Weights of a small contrastive image-text model: text encoder norm layernorm.
Rows from block 6 of the image encoder of a small contrastive image-text model, named by matrix and row number. Rows with one number belong to one channel. Each number is 500 + 40 x the weight over its row's rms, rounded and kept within 0 to 999. All counts start at 0. Numbers have three digits each.
After each channel's rows are labels from the 100 images, of 14848, where the channel reaches its highest value: "patch colour" is the nearest of a few named colours to the mean colour under the peak; "lies over" is the class under the peak. Only what is clearly more common there than usual is listed. The data: cartoon faces. In brackets: how many of the 100, against the usual share in percent.
# r30: branch 2 reduce pointwise conv (encoder.blocks.6.r3.0.weight, 96x192x1x1, standardized in use), inputs 0-191
# b30: branch 2 3x3 conv (encoder.blocks.6.b3.0.weight, 144x96x3x3, standardized in use, transposed, each kernel summed), outputs 0-143

r30.60:593594512502553438463500466432412512486545479472516491498479497507552479489538522475500514533507494475470430492480519518557524416476481451574548490519496509480449478528464548612557417512495477500500527552552470594476483558507505427486440508455568459473422518472470500525513440515519510572477529549511476533417539482444514474486530523487519520463440489466488443422511506589557528573532482514487477483503590483472494505490538507416523474439566470469527475490449540527589477444523505523495447498504426506502513534474519515477515488531537486544520481522492471433496499459425542459
b30.60:503502608477465508513519573425495514448474561508495508460414549474563538530535505533466470477430524481477459419504487443471576444478502516511525541491517502503470426497513569517520472499556496448476568456513502566518480470554453481566515496494517452497486509543554501501419515580500571556497504530467490470461535419576586517523535515463570523495551460494508472444415429504550476510512519476477490541456461514522540531490461515467465
patch colour: pink (34 vs 11.3)
lies over: hair (25 vs 10)

r30.31:526563502461552398504483471512470533495543538539557508571543612457514491581527446493491470491566512501528483474582485516517498522507575489492555512463492567494563498531447431581408583478563414536530488465504519551526516494522480444532515507491513526456544541519522470515493509460564480429454458531520511487514491443431494516482496498539465466486546504559498493477445463443487486484470534499502531507599520572523541511595525436537569442501536496529500530574524483485450512535530509563521486547493498447484519452447572527539527532535531554510477478511503558528529553527561486530
b30.31:542537508519512504509458535544423496575552483520518530478455479556490480488503543468567546474546566501514545492470511543462459484476526522558514527472516513460562548457533501506530514524512551556512470492557494580513437438553494540504493475541523576500537495458538476468533435509448500547469529491495497502542441581465488516520524427565570549457583576514407515537497509491549488594534489505484494399447481523500535501427567504494556
patch colour: brown (48 vs 21)
lies over: hair (42 vs 10)

r30.43:544475529480527442379507484559462507542435450528553482546426440482511480480535456538442447528490493427489510500579470528499523487479505487511459500532577524488485438451495565549553520482504499493480458477563564509532455524542569546436540467442479507511458526489508523495516570466536559465481585515543464461507467444428546492459509497468524509530573502492501462551540488487446452537546497488517528487478529491439451515533566496511547552478555559485526606520486524507450567439526541483471455507432512476520512560492497506458484545537581451506561482481443579586534509509482510477
b30.43:501465504496514495536480516541494481482492568494531487449541581423500548489469451521545462432485478521532514513481500561499543509518448478470474505492503509499533479575604555532509406568511338483547522467498508553464524500521543438468505538533509583519468486459570515484581507539512518492465539477461515542467465491508472481521612490501596532495497544468452442485513462506545457536555493435488466476454509508477505457472465455531523
patch colour: pink (53 vs 11.3)
lies over: hair (95 vs 10)

r30.30:515575542430519475561600464409578520499494491501521573516646502568456574658504555447546461486512450475525489541577486532479536526470536504496517538480446514412465499522501418509541520445459479554506549532535469467487513535545498528568540485502518500427542507553502530502485538532497454490498483516523567530523511503497562454493453512500448527482496488454504457482487522448606469470466457470510469535440485476512531487526474490545482514507512553518529485475532497532451422505522491598519472514511504492558500472465495503567448507518519524523459537498503542478499490544517522541
b30.30:523469490527540498462511549579548555543549486499399559512535562514432519494545481523534515475530473466476595490442458499474491472483560530486481526572512475543543448432520585550449536485502460491516514479514445527550500546485485495507472516570538472523517493461503490539475485436496493491479526523478517543596420532557566484451603497523530466458465577537495456505495503488456496444494513545442543472569477485562557430481548526468500
patch colour: grey (73 vs 47.7)
lies over: skin (73 vs 15.5)

r30.40:519533532452503413536418579482494520445468423537494462505506486598446479508509495518537457515453544528478501489492581492486564503476460512449435442492498491510501479534472536530446411472488456386497479522503548529574588525521460478451464544474427550430461468441453532458412553445436505590539508556473505506441551474438502528464449503472482497421488499462490469501507520549558475491586507502483466488477513474509506511522534561411442557542498507520461473475486524514492412501527511529474490568500457500444534500447473463509496470481510484511485456500476457476464453491496469478
b30.40:558560571499456538528491497462530488562502528478559466454506524560573421494532490517488500499544605494568527543501514521442489513509568472479590584505471486573516484494494519459511491536409528489526539503547555472480520470518512506452465523477477493531503472506537476519522465488479445563513497571486501496481535559420485489516496465510475513457597530501538469558404455447503545480473501513507536547496393511537501491469544594518568
patch colour: grey (75 vs 47.7)
lies over: skin (87 vs 15.5)

r30.1:607434510496494464467518494528523487513539449529517525475476484467544522549565541440481493540423485528523520553511506516534506522501411498432594478505553471496516496498542526461446498445553515504529537467448535576451486550491493553475534512471514517518475515488463524493447504408567446427546481591546490519570435497471516481498520456481429528537579492480478541420496535471428486539498519454504545529519508451527464458492489408481451441538475538499429457517555470438481525505493529515447510481547484513475520507492475475578581553559502542508443502502462528457424582500538456466
b30.1:504475536509424507453538485527411454547457470424498481533496442555495456511525447435479536513501565522548528555567561573473514525515487429548582473512432427536489466476473549503434539489477493520439461504441518511500559470515501541510505459455504527448525509483484473509577522524567460491499510393510445536515536436522524476438507535557490514474483537469526554517540475500495535520474491526522512526498400475502484515472612454474550
patch colour: purple (31 vs 3.4)
lies over: hair (64 vs 10)

r30.12:537508462508528483415427401509617498496496442554515592537468491567610544449546440532477474426541461469489561631513426539490536525543467543448559481451438478474473516523435523528549515434570506485548555496544479557436549546502512536473459496456567581499500476502476500555586559470525501546483544490474553498430526490508457486459461506542505503501493489501528486484484513481448519535451477522544543453519524530493421443522485450538535498508441502469511492532516544496512525492465532530484483506467534508523458533472437501491476450483479480515496511486505471510565507472503491546
b30.12:532522498577472443582467527448563529527470462440576536540467549493530527530503475520502428513495537606500458438453511519528533431491489537477468541451530432483557499443555567511444536518521492511436492493544442512546509533512476545490475461491502532536473533499421467523464449499530554491440534462536506560492588459492517468461435527528493482510523495392449504452515519466415564547502467567512462495533506502513477512515491466536557
patch colour: grey (76 vs 47.7)
lies over: skin (95 vs 15.5)

r30.55:494500531427418435513487581529501499436462460531554400499454527543474462583485537526540488505498472466527449525491521572551487447458588505514492496525495468492483476615454475515440481528494495460503469556461492545489531552466559500616503474524481471482517515518495475484456443570520479525486471480520485494494515474485488465450474456483482455487459588501569546463581444500422544499594503518508499499523580486527547484429502483501486498511500484468466532576504490501500515520482431518396441511520502464484495516465598494484508490484514381521473492476466511501548485432483450458
b30.55:498525480493510471526480471493520476526540461478552492490551435507510542411536501463461552499501527497499550466477500536496527413471556523529506501550470539496512436464481528520452412549507527580520353482489544537509492483510488456491489543459477560572465562549501465558428478455506488546507564495499511482474520567576501550510543548536529495517553551482522521530489502504415519496460504531447497478550493456514515555496472567363466
patch colour: grey (79 vs 47.7)
lies over: hair (80 vs 10)

r30.58:515475565569536531500480538533529592486469445546479506482454468492567487483429499460536577472504489553483472501482565535581489551461517519552564456546539495447533487506497493563508496460429425489488498531520478545482411457452550505413500456445481511501458527453502559508539439494525507513491548559471476427507450508421532483545494528496502488466488535434508460556400537500520501509494507507558552463459505520468462496460453466499462511503474531500463442517472479416449496559530460538505507462488545472466505538480582444551491525585476467481534519558630488527453523553483458501
b30.58:528512497488557548471512479504468565484554503505485482460469475505595506461506580458485466542425493486480554433525538528521517417544501484479500485467473493561586462578472554486507460481462461510570453463527447508526437602500440588467531488449551463489500464513506534525551484506500558543555490507580533432440523500412522512567425482499476507502554467513425502500513435450455526498474532567462454520511504514471482498508505500504446
patch colour: grey (75 vs 47.7)
lies over: skin (55 vs 15.5)

r30.34:497492562505470513455594482528488459557482558543478440510527528481430475655518473542470483534455494425453527472469483544502428476532567510449486462560506536491507461519490487493523473481562592520538531498469480460523415496530492498520493477495469434572509464500471556441459514432521528488455517450490500483572540509553411468499475552475540496432455432478530466460468408551517505483494457557493480463489495480526502504441496578517390496483520489472510424504520512486485544600488459516495537505505520489483471473516505498515512500477420448474481550459437580524526470499539465507
b30.34:495506493466550482543505527491557494467520499506497490544492571551471489558493463500453463533459483569512542479471469426486473483484487533536494547466549552559396512492514436427504443544521475534582543436465452487498525539507441501571520544445523413495510446488506497534548499524541508519455445483500513454478413599540503571556571509466472520529556486440484456517489549486483451540588495473431528504497521529529553516516499508422554
patch colour: brown (49 vs 21)
lies over: hair (76 vs 10)

r30.78:445558545438459409554430473485450494469509463464478473510483520474420587491449492525501512534594588506505546436508551490462520486488451493509473471486416496507499488472485532485515417507506429564483406451464490510506483545468438460452565528483502500494537502575324487436504499477546495521560543498438499539588498510464514546478515497511492433520502451442549536498503537578548506529487489545486561474492523511552469446492485489515478502567481528532469516457526501486534460521576518478530546490578506498466472518494453476503504437482510472492489491471438526519498495442501553511
b30.78:523503543452500481473539499527511504505392493475465470515474504451501499420466556534614584481512526475507450528513476519453527518469473510481459477517523493416458494538523450511424493546448451439563511486498491422466552487479445484467528493555431501469513538513462497532544471456486516457507531507573585478526449472522533485462613460424521451505547459455506483510475573469474510469550532487540525521522442457519493441454505417554509
patch colour: grey (73 vs 47.7)
lies over: skin (76 vs 15.5)

r30.22:470445492539436468493436491509553540535482508529492498417602533435494477495520510487491505469482465545560575494502463625483522491487573450454452469588524526496542507527543500441544493499538532513558456487555465489514527520511572450507481488471456456515468506473440551431517433478492461476474503553583545477543498424531478512456517473462448429563524576522418465476483457479510479485498518487464532560442554498514530482510517485462529610473512508552491420461480536487449455471575471523431543532537540477480473515509444482461521470420527541542501498527503449529536504462472463495
b30.22:506465480506525479483486586459425500538459474480488477497548512506524546511518523460440596538532495494449520560486522456556569460531466493511516519500468547548442521529483539514493516475555431494495469452483468506525486554489469481497455470507535458510445507493431530458448404543443417544501533516547382521477483574450529519507492520513423461483563521594463417501470490511550486473488508507399504530497548484546475509477565453553475
patch colour: brown (46 vs 21)
lies over: hair (61 vs 10)

r30.19:456471524513508471458567542426498464416486470543515610448589515511514500441495605512563453541449548499510528539505564464416583499470503521505500477483520522504454548532460449513484463496532461431456562513474566492523481511481456490466521487536494541472475522579572596424450518573503457492481500469451483537545550467549512450516540507447591500573546469469528519435536486463470434442495513488520526481560519506485457471501461479461540464513556548478531528499464567542420496456539508508540476486480480571493464515487555515491476463470530462480518510499564506469499496560508504456
b30.19:482532468480505574504470508521499525457454553515453563493501506520493457511490465505469457506566495436551485468546569545571538441542540494460504487532436393441470494522533496487512501454526462474449479529446475504528536484624603533503486458462474462424480472530482473495484486480432529501471515517393469484565580466447504425485515507490500502496462551475520457461459527470550479505536433503520424480533551500513507497508426443500443
patch colour: grey (84 vs 47.7)
lies over: skin (81 vs 15.5)

r30.23:471428526525484479507565486549461453547616541456477530508539556393470609538512526419522533477471549468469525454496547512440517518547527468429478545482468499519499565418470443470463451555484488464515543436474558408500490570512455488475440461485558499455530489419577486473510493461498463480520507420544512502490484494469434474540498478492458411489441535577486479499471576470439503472455447459542466493474535480465462472484429480500483410494484527493508485485487457528491506473472484508446486519465491509510493481542491464464545561525545533437543530486495485489478449468468532466
b30.23:486435509536501578488486498405527555464484486500516496458518501479415539475591459506535460501466475497465495540470495456459476499538503467460504519480490564503569514548531475553462472591532479514408480459443508524456421508416532476539465468541427465491457594494523504541530505430496567426481497478463504505484484428514518438532475488456530609492473431467559490515509499498427573495507500481527455459488505451491526513504449541531507
patch colour: grey (83 vs 47.7)
lies over: skin (91 vs 15.5)